config = dict(
    crop_scale_min=1,
    horizontal_flip=False,
    decoder_attention=False,
    optimizer='adamw',
)
Rows from block 3 of the decoder, named by matrix and row number. Each number is 128 + 24 x the weight over its row's rms, rounded and kept within 0 to 255. All counts start at 0. Numbers have three digits each. After the name is the row's rms in percent of the matrix's.
# conv: 3x3 conv (decoder.decb.0.1.conv.weight, 64x64x3x3), inputs 48-63, a 3x3 kernel for each
conv.0 115:095093046110128128051080117114118150128128158137128128128128159128128128131128121099128128083207128130156128128121106129135107125128118080117128083128165128145128100128128122116128149128105087157128128128128128128145128125116128157128149166128143128187128107148135118154053099128061148138080078119074128111084128108069128073128148128128187128128128128128108128136142135123128130080143150114128143117128138128177149153128113166186130
conv.1 090:115144128146121128122103112140092072145119118160152128082097149141145093128128159128128117128170115112128128109086095093057104114100118119128117139157128113108092092128137079112141120144143097088128128121128144158153111120128134131120189128122151128108168126083163150122110110090120175128103122089130128125128128128109128128128131105080132088139128129141105106126064105122099128079102123109144128137147164128142141101158128101148090
conv.2 104:128133117128089128094087108128110128155150146168128128070152149086127128177112099107120182126094158161179103128128111084128124106136107161135148119136160128104132108139128131151107135128110121112128141144134146167147110128128123106128161127094153132128147121128132174114132120128148162138119112128117106099128147127128150128121169104128119161094187130143128128128108119121128119128128121119146138119110128141055183128128128160130128
conv.3 104:128128128128142128128128109143133100125137136128128130122128152128109128148128125154128128206035235128128128131119141128127128132140128151137128151100124124128128142128128102128128128129132134128150128128100161128128128112114128127075149094001128128107165107110135128101128128128141122128128128128128159075149128102137128110135128139162105164141162097114130143128157114135136103168104046153102128128117128117128128154109225131092128
conv.4 106:121127128122124128128128158128128078137152159128128128128128113111075155203185052116151119128128137125106128133147128128095146117139115126128136128102136163173161111128129128159128128128128115128101117149141162128119128128157128096108129135175128149130128164124128089128084074106128128163128128128079128075112151159122153141119128152157123108096128157137144137113104128136160136105128128128187128160123129139115127089148128166097128
conv.5 127:119113128119139118128128128128157121112125128128179169139118122083103160146157070141155128139152095132128128138132110132099138108104128123128128128127106124128128128141128134126128137152166166160136108128106124143131128147128105102159128154168128158130116166128123142128129128119128136128128133128124090128128154128137155128128133129128111128128128128154128123136114138117136133128152159115158137128141121165111108128169083148128128
conv.6 095:112106128128143143128128126118160166118133118128124116128142128134128125128108148128118115134128107128128114139152128165181128128154128128102136116102133144143132150138128158128101135105116144128128142128106136128091128144116116117128114110128117136151111110149122128141128120133123080115141144134128143130128115128128110123128110112128125153128142108121128138138243144136141128160150130144111098141128111110135168100105128115128128
conv.7 104:135153128125147120128140109128164128138150110108120128216148097065114164117128144166126095124146124150128113127105128154100118128132146134128128138128128128162114116113128150128128123102108125128114137128135126051079118097144126128094129128097128128102112123147098156158121139128128081128159146148128130121117128120149160125128130140168079177089128076128128142153152143146138143113128137128130109145139114128158128173052132169128150
conv.8 097:172169177166128190176165191128084121128109133116128118107147128216128113067128143128128164147151128128129128119128116100128107115111107122113065149128095088097074091137137077137098128146059112128128126124124128143114088110104121095106135112094128119125145122073132128104124119128128168080078117086083095106112144094095128102125157128080164095145091154128111109125106114114098092128128139120148126128128095126128128128235101095128128
conv.9 089:156124128128128150145166156114161173110128120115116105146117123113128128140128104128128144144092147128128128153146128158175135128150139123093128111088128137128136128141109145128102118112105145128128142114108144106076128147121128128143069106145114123143106099157130100133135124140138056120150128128114126128128128128128087127128109109152112136110128109134143125128227143133153119152145117157128101141117100128128164128117169128125128
conv.10 087:112133128137112108128090107138095085142123128160149128111106128157138128086093131097152142084178149097155128114102110107094128118098128122128107151167128114114106102125141076128151122142145095078108119126128126158169117120151128122121189145125163128123166145102153143113109115093135174128112128128128130128128149127122158128157149128095128106149128140128128128135093115128093123128111123110142150128154170128155128119156104128175128
conv.11 113:119128128094094079087087097128136111103143147120163128142128128075107185202186050117158114121128128128127128128141102155110133128128107125128128105084100139154128146137128142101101128131128149157128128111128154128132196165128128111095097128156120131128113161128128128100106106102128182122128113119139158128128161138128127084160142128128128131110128144128128122128128119128110120135121117128128128128094128128100128109177096147112119
conv.12 097:089099096128064128128070128152019122139113131103134128099170090168081156116128128128121172111128180090107154111117106084148096128122106095131114150117114117119114078128128115161128128155133150134128159116128152128084087137099093118107128107104154128128153128080136128087128158106126128128128134116117128165130128111128128128128128159128146128156168195155128113128109087128140094192128135176126116163127125128174139126169106128128132
conv.13 110:109124111144128154128096109132119148128076111117119144128143151177132128061128167128110166133106207102128121120128159105128114128145139128097128125096119099098128128128128087133144136169128112125148149166128136128083166142136151166170140128155128129128128071128147131115145149128128070116098127128149196165128128110128079126108128134109128128152128156133160149128129109110128089128128118120128097128167128128148142146128128069150128
conv.14 101:128128149128112128105144128128107128196128128128131128144128128128132128128128148159128128228128168128128116128097128106114157103130128136120128128128140135121128128137118095129128138128128114128156128136144151102106055070129128128104128128128146128156128087162114095173114128128128075156116128132128161128093128144103151156097156141159138185128128112159135128103130153091138155105090128128128128143142125128147128205104185161098159
conv.15 095:170191163182128128175151151128128056149128128128154152128128128160128128128155141130128084089187128150128128123102122128086128136128128128161128120145128094128097126077136123105140128128140111077099114128128132162176128093128158128092121128111145115082128144108128146128116128104098177132112103108128103128089151128093127103111146143116147105128128126125117119128023113133109117108104119108134141128128150128128128102150068128145128
conv.16 100:174134124100085082111101142118129109146160155128128128112105128140131144128139128109128119060182123128133157128137137154101141147128123128181128138128095128163128128094149128144159128181151128128094128163175117137141128128141186138128128128128128144122120165128133148128107128094128149128128078089073086088106146128111128071144147137115128086148128128128128128132054138137128152128128132091148212136128128128128102161149128185128084
conv.17 111:112106128125154097117103112101128136116118151126152130128128147113161096157105158131144128123152150191139110112110128128128109094128108109106128128149145166128110107109128124109132169145137082128128128128117161166151143165131128160128153170128128140177128111128159128113132128128128149161128119110128078128101091165172128112225128154164178137147128128117114149117136100100083114113151116128098148128128154128128128090132178136159128
conv.18 113:170179174195142161185138132128124125102126123111132112111128128146114151179148128151100198158061243120128131128128149128167131128148128136086147107100131128119083122128128128137141128128144128116140150135133139126076150137075128130111114090149128117117128111129128126125132128135140101134086148128079098080120077100128079080128128128182153152099168164113126128109142103128127128152116103149121101128128088145115163165108128128128121
conv.19 099:120104081128153154132106114128141169099106114128111128141128128122156128085077128100096184110128128117149128128128128132166112148128128123128102160137129128133137128164083112128128142128060134137128154119116141138097169128142128128128128140128149128156128085128125132128143128171126094098128163146116166169128128088126145128100098083082107128164136128128122108128128128137118128126128128146132103128163128128124150086106111082169128
conv.20 101:128128115123145128112074091145164141141128128139165158149150105095122155152148129123111142148112128115168102142137144128111116120103133128128107105095128128128128140128131128150158128128139139140138114140141135157127141128139137144136143152128139153169118106126128128128128144149142118128128151128134179131140152128128171148128121144063100128128120106153202164139128139128128120158147128098110103064150132137128115128134128128128128
conv.21 087:143128110111128128128138128128143177128124142116120128175152128128104143144153128135128134164093145128128128148159143155194127145159128128108136119055128135128145124135128137146114122122107142165143137137128128107101126142109131123125092099146129139151118103149142105139146143145157094123128115139114119128144128119128086117128119128153128128121128128123145141137182143132165128128163141165128110142119097128128128081128152105128128
conv.22 110:128128105115128128099132139128128091128122128128128129128215096128074155128128127116175099162087179083158116135098139108128110141128108128104128128144128128133128123122128109167128143137146126113087174183164128128088078103177128150122149115153128133128163111116142197128128128128135089122128149136125102081151081108119128115079126136128128114196128128141149128128128116141113128117124128145143140128128128128115128128128128088128123
conv.23 090:086111113117128128103103115128116114151144131155119113122090117128128100092098132087128128128162128101124128109098103104065083092075095128153128153163128128128101128132145106128119119128128128104128128128143128154153128118128132131128202128126155143128162145109150128128106146086143169138103120088117128135129166128129164128151142128128128089109140128134128118122102115120107111108128128138145148141147156128141108128159087060128128
conv.24 103:099128128120089125132137172136081146135144137128128128075117106172104128128128087096128163069159124140103135128132112109138128128128154120128128128136182142128150109135145097153114128158128128104111123128128128186140097128146141131136132128139128119123153128071128128128102120101128160111098105151065079128117157135128128092117178094102152100128128128128119119128096128128116112132114115128134128125142137101128128069210125128150128
conv.25 097:124108131128199128128144099121196110128159079128128143161120155122183077128062159148107097164134128140140128128117141165112142135115151147128147143128162128148128098128128135096128120075128128149145123106128128112147109078059128100083128138118150128128086132140124149154149132128116092148165128134123128128118128140128128128128128126152128177118152076128110128171153150134128159148128128116100128141154128128147116160083149128106123
conv.26 083:159128110128151154128160167106148227096128128111102107128147128122128147148108153116128128128098138128128128130128128128214128132158137158106128129043135145146128109149104128171128128128097128186155153138128148119070157175121120128150109096128120115128120093142128100128167154146172072095159128130120160128128125128128101111128128102129128106112107128117128128116181140113161136128170132151139102128118092099128128128128128128131128
conv.27 099:128128128103128128109128128135131168125142147114128128128080128128111139145163112128165074078197055091128128126128093128125113128128129131167128154150152128116128128128128128128150117144173128128128128128148122128186118148128144128123130159071160128171128151128142128136110116127127143116128114128105080072134147128113130117139128138158158128059122128128099100128111153128126124128184128125127147135102131128117108128170078109128128
conv.28 119:171139159174163150187148165083128103077130114088128128132128160184168160128155128128128113131213065128128087127128130128108133136128132122120114128157118113128106128125154142092128143128128128128128096092128083124126105100103125118085114113100078089109079128128075128111148087128101128128111137110140090080107119097108109093177103128097140087128120093083104111116119123103092121107128128091095134128127122160125128103146128082172106
conv.29 095:125119119106128147106136128128128165115135127118115120164141128111108128140130128128128136128120128145118128143145128158187125140156136140128133112085136138128148137128118144139113120128109136151145128132128137104086128141121123121128116103135128123151122110146128114132152139132130086115142125139124138128146128116125113124104128128128128128142128122137128139143232151140162128154159138151121113138121112128143168093135139104128128
conv.30 121:128120117114092128105094128144128128128109144128128139128090128189126129045155128153152128099128128128128141093135150128128128128128128145128154135132132128119157157128152111099128090097137128128120128098128098128128128128128128100067133120090126151127128128139145086089143128110099128123068123128181128128169146191128138142142127179155148107132126144117128128128128136128146117128128128090081131155128128159137128099150128038164128
conv.31 089:128120113118128128117136157128145173119128149115128111128128128128084149145128128135128171160102174122105166152160142166185124144159132133106136113057137128137152139143128128152105128131104129128136150127109135115088128139109121125128120128152128132128128128150154100135127128138168117126138105137095106128128130128154111128128128131163128103128128161128145128144198139133172123168152128170128128138128106087128128128146128128128179
conv.32 116:128101079139123088128104128156148086128153128128147128128128141080191121186101156128128088116185055128128106147128128139124154127125154128139127168122128146163128128111115158098119157100128128128128109137156164118160166114128150118106149128076150141128125145110128144111128099115128093128151102108122122114128138102123128049158128128159123145107145114128128128126130116128128125151080087105091128111105113112128128207078081193084128
conv.33 097:128128134144128090128145128119128092128136130123128092174121083098133145128188128128156111130176128128104108128118161128072166128099156112131128101161144143134130128092128118049150108104148106128128096158136093130142129096101128128122117136128125157128113149127124128142128133088115141150128103128087093074059128128106110096140128158161133129091156139128128132117083134102130157096128138075115155117090134155128107181128098128128128
conv.34 105:146118128147128128128088121123104128146141158115128114114159090128128128165128118090129055068200010128128128132128075136128098142109128128128123118140136158128115097128102112157067111125106144128073128151136140154153127123123128144118112158128131116141128137102104121112109115127118149128132121115099101128109128128103128128096103128092159128088128154146128137128075131144109140124128130150160143128128128128115128125159155128113138
conv.35 103:128128128141128116123128113128128117128133121128163177151112097152086128085180116167109128187121158128165128119128176101091183128123154128128151121125145109128128128099104141097131133128143128128128128169149151128128149129128149152152128120122119133128107096128135127128128138129129123156155128095128125128122123077125140170128128136149128147152119128156142160106114158128127128128128151128122121129134106128172106207128115133159128
conv.36 085:137123120086128136112166136118153158128136139111123113149126139128128128152131149128128172178092191128128128128128128157160110126149114161128128116076153128160166128133096144144093128114115128145128146128143143101104172162122128164162128140178132138128129111169128101151128172157128085154128110128128154155180146128128128146128089128199087156121128128120128128128157132121191128128179135178118128136110098128128143164102176128109172
conv.37 097:144132128106128127130122132134128157128124157119128129128163124105062128148178096128128128193026216134099163138128128128184112107168128128128128136077128149128128122140132098255133128142128127128128128159157134124128128136128139133128128144170128128128128115138128119136128123137172088130149122150075096113128132127126136157128128128170136141133128164129138128108148123128170128128148135144175128126153112128128128118128164128094175
conv.38 090:128154160158128128152115138139075084128128123154128128128112150151163128128128156128168114101200069128162133110107128100103128120112133117144115138146128110098095100128155082118152121128156095089128128132128129166170113125128128128112146138102139113102164135057128141110118111102128198128101128105122107109108149128117128094114148136093128095146127140134115114106017128125093120068108126093142147129128175128128128090163113103130128
conv.39 092:128163154148098166134039180141038128143096149128129138118166117168143154128128129128128147128172128091143128115123128088138128128136132106099104171117128094085113128128160057128193128154128116128128128128110144159121112128155101128143132118128128088128158128100164126076128072128150128094105108107096095116128128098120107128128152103128199067133128152123128128116104128119111118128102128140128128128169128104136128128141128123128128
conv.40 098:128128128112124139128128119128119128132128128128133128102137144190123128107144096118128154079166155088128128128099095153139079128128128128127128158135117128128141114153128128136126136148152128128157158117132139168178114128128131124128157128101128125083128117086128142113127104128140135105107128107112089102128128098097128080128128119122128128168134170091059112128128092145128100128128128152133128156138165121128128111151128128153128
conv.41 111:113128115124152128137102120161144171128084152102128135128132106163095174117182089128153099128069153099128178142147124115130128098128128128125128149093115128135128143124096098148128108175128112140103155127110128175143140164157128147164136149153128128158128104168132087116167128147128117163038128128128128123152128128071174183128122128103140128161128093128134135128134128094108106128158147128128101137145128128118128112128107128141164
conv.42 112:128098132128123115091159143115128097124173135138128117153106142085187087162039178158111128141139083159097103115128121138106171144128145103093128099128101128150128129128128128087151128100136127082110102128137123109128146096140117122128082130128128128129114128128122120128128111104144128127146108108102128114120088177113108128150128137162128193099128109128112114128110128124117147112106126083140164098128128128155105210060176179093128
conv.43 102:202108128128124128128128118116125128128106128128152151093128128088102120158143133115128095122149121129128084128128128134124128109128132128126128129112141105101135128125148102128156128142183150116128123135134128137164128128128128166128122146109137143143119128128128164135128137122128125107128095128128128124128128091144128110128128128145076128128153128097128128128128122126121109128128128135132140128130127102130128130128128128015222
conv.44 086:128121153103128128120181126117177114113160128110128114112148128070129128117131128128147099128133128176128128128141156187128157142153128128128162096101146128128128148128109208140111145109126166140130149128141128090112128100115143128117076139128128134119103137158099121149152163103128103169133103157123128128128120144138089128129122171173096196128158128120140128128152141139173139128171150163125124141108103128133128142098126147091122
conv.45 092:126128145143118102128105112145101075149128128161145150096116147137138102128116143098128128128182112128128128109106128108064115126100117126146123141155133104104097083103136093118128128146128112080109123128142128155167116121128148130128161143114155123116175146093128128120117128098128192128100128102118125123112153128113139128128131132109135097128134139140128128122030108128103115091114124107142155128146170108143128101163128106152128
conv.46 089:170175173152139128128167183126146147128164167113105128132128114128142128138138119128132126128128154128128128134149145153136128137128128146128153108043130146128154128110128147148096122117128128128128128152155132112107158138128128137128077128183128128123128128136107099146106174093161137154144054128067082100128159178146076121103170194175108128075128139128128121111101118128193130128167142130137128109096085076124117156128156172074128
conv.47 101:104128128128128164128093128127097119128109128138138154130128140185100128037134128149099128160128169093128171114104103128128099128118127100109109174147123128142128128146128043128163128128156115112128145110130138155151120128175110128153143128128105132111142099067146146094128100128152142125112166125142132128145127101128143124110060101082183094208128136101128128126120128139103118128102137143143128147147157128161128115128083128198164
conv.48 087:168128168140128128128183167119154117103143118107114128097118128081130149128128128120128098128130095128128128147150156174152162158159148113109128102094128142128128128129120164128128129128122128135140122128121128100106128101083109104095033104128116142128108139139117130128130142138140097161153128143086094128109071106128048119128112170172122171128128128123128135138155143136139134127128142128108118134098108102125128135080154128072148
conv.49 092:128159159147128142128097146128000112146124146139163160128128169191139119104128128128121128166132092128128146108135128080120128118128140128125121131117109092082122101132162098142170128151161101100128128129137145174172114128145123128120139128089128088124169128002151139101128102128145194113109128122128103115128151111128128098104174091129155098177128128115117113091069115125120121116128141124151156128149184110098132084123088103128128
conv.50 090:137120128120128138128167137128161147108137132114121118162158130105128144128145128144128104128128128153123115142128128163161146128158128127121142098094128128148135150122112173128106126106112152149144140136123128093109148135113118128126079115134124140128105128163113117151128155140128068138148128135119139123128128127123098128110103152163114165128150107134128128128188143124163138128151128156128118128106091116131139137100148128111140
conv.51 090:116129143144128128128087117134101097148116125154128135127109132141128128097128136105128126063184102084128128111128117098114128121104128134141128150149127123116103128128128090125155121153168122105118129127128133163185098117128128138119177138109145116139152133090156150104101107086122195128113128095122112106122158113128145128140153149125152113144126162122128136116088118128110121128128145128147158128128177128112095085147128082128097
conv.52 086:128108115112128152134148145118128172100117128105109108134129128137128106128115144128128140147100143128128122149144141154200140143160128128077128116093135134128128132143128137146103128114114136159150128114108137108086128140117112117146102097147120129148107089128128104132163122128150062105150147143128148130141098128136098128128110100128135128137126124128138135139238157133156128150153123153130104139131110099160128111128128124128148
conv.53 097:120147141145086118134128144145106119134143162118128140102128132089098128155128089128176071128128128134109147128141128119103143112116111128166128124121128128087105102106141120128141114142128128128121121128140128131131104109125128116123106132115143128128150158075128104095128132124128172148106094113089116103106150117123128099085195157128115089097115146142128139128015120140128121144127135120149157128107128128128128030209080128099128
conv.54 102:140120127128128152128128128141121128109108128128105078200128128024128139170128128122176148165054128128158112137120134112110114141128128128112128117128128128123147110128123128109108128128084128128128110150109128128105079083113112126133115108095146141086128128111076104128143128128111100128128153128075102128133136128128128149100149128140109128128173129128128128128127128128128146128171143128128128116128128136128143128123128150122095
conv.55 089:128128122117146146128162128115156161111140135109116110130128128123128133110128114136128128154114128128128117143144128166173140146158140123103138105089128128152145145128107157133113135128128148154128138129118128095097144128106128131128087106127119125140096116165128111147143142136123056123153137151120128128139100118128093126125107149165128156125128117131141142140222144128161140152157128156128100128116095113128128131092128128109143
conv.56 093:116173128153139130128098099138085084140107128145148139098107134156157093112099149125128156128182099128128128128121128105102128116097128112117103128169128116111100116120146052113153128141147108074109107110119128149161092109149128114118155133103137120128163136079128147107118092093138183128107157121118113121116128112114139111128137141072148124166128128146139128128089122123072128108095128083141148135128178128128128108163128099160102
conv.57 106:124145128145130121140128128131165121151128140128129134128104145177157097085122172164129066128168118111128128117117147128130139146139142165128148150168128155130128168139128159128142128128128145162168133108101135128127128128093128128128140128128135154128097128128129136128154140128103099128128118112184152128135128170079109128139089163124153118128107136126128116128116146128128137129138147128072128172138128157142041165100108077167128
conv.58 084:128112116111150128111158120128167175113142130113117111128140128128128128114128128128144128128107128142128120150152128174162132128146128120128148104103128148163156164143104167128128128128097172164145147128111138090077151153128122128153113118128120142162096108176124119144128141132126062132128128145144154152128117136126126128128110128159112128126137128123151137146255149128161130181147128163128097140109083128145156128097128132128128
conv.59 104:139128121128156124115130115128162148114157128128128128143127119051123153189148105128097086128079102164124096152128127172126132119133128143144183124128143128128128120129097150128128122128134128123103145128144144100128128128114142149128133147128128156146109150150146128136128143115135104165143108128074128092130120154127128128135096177157112180100128118142147128135146138132152128142154128145128128128128128113083128167046167173077164
conv.60 109:099088112111128128153085127128115124128150128112118128098090143173168082065080152128128140131161122167119128115108140128134116128128130102083115128128138167128128105104108118128128093108078128160128128083103114117108114138109106139128122137098128128163133128128128155159128119139128165147128128128108128126131128128134128096127128133094128122128104139128110131128116128151167128128128128130130120178154123128151128104128128116183128
conv.61 097:076128128126128101136120132138123077139144128128128128128123169157168083092083155128128144034244030128128116128128128139100134149102128097128108107173136128128128152113142128106138133140146128108148128115128124128147124128136128128128090128110160128124118148105128146119128108098121192128109128128128111128123162128113124128120144151089152128178128128146130122141074120142100134137086128104139145128128150136128128086191094106156128
conv.62 089:117111119116128128112155114120180163128144126111117121119128128104100128128097128151146119161128141164128128146128144165171128128128137128109128108107128128128145128136114181132104139111114160167152137119128128103100150138125119139128116128128128150154115125176128118143136141137128084146150124139120128128128112124135128128128105147164117178128148128137144143149255128121161145167156128160111108128109097128139128128099125139128128
conv.63 124:119177112128144128125128092128091050128109106116104128128120151128136128129128128143117095128156111127128102100076125111120115116128124128118081128099120128136110121100128128106134145128128134090140168130128122128137071114153131128128147113109128114092128111128119136128117072089128133106133102101136128079128128105130106125128128128142128128128110101145100128151185128131128107082101115179162128164136128110132123131142113120128113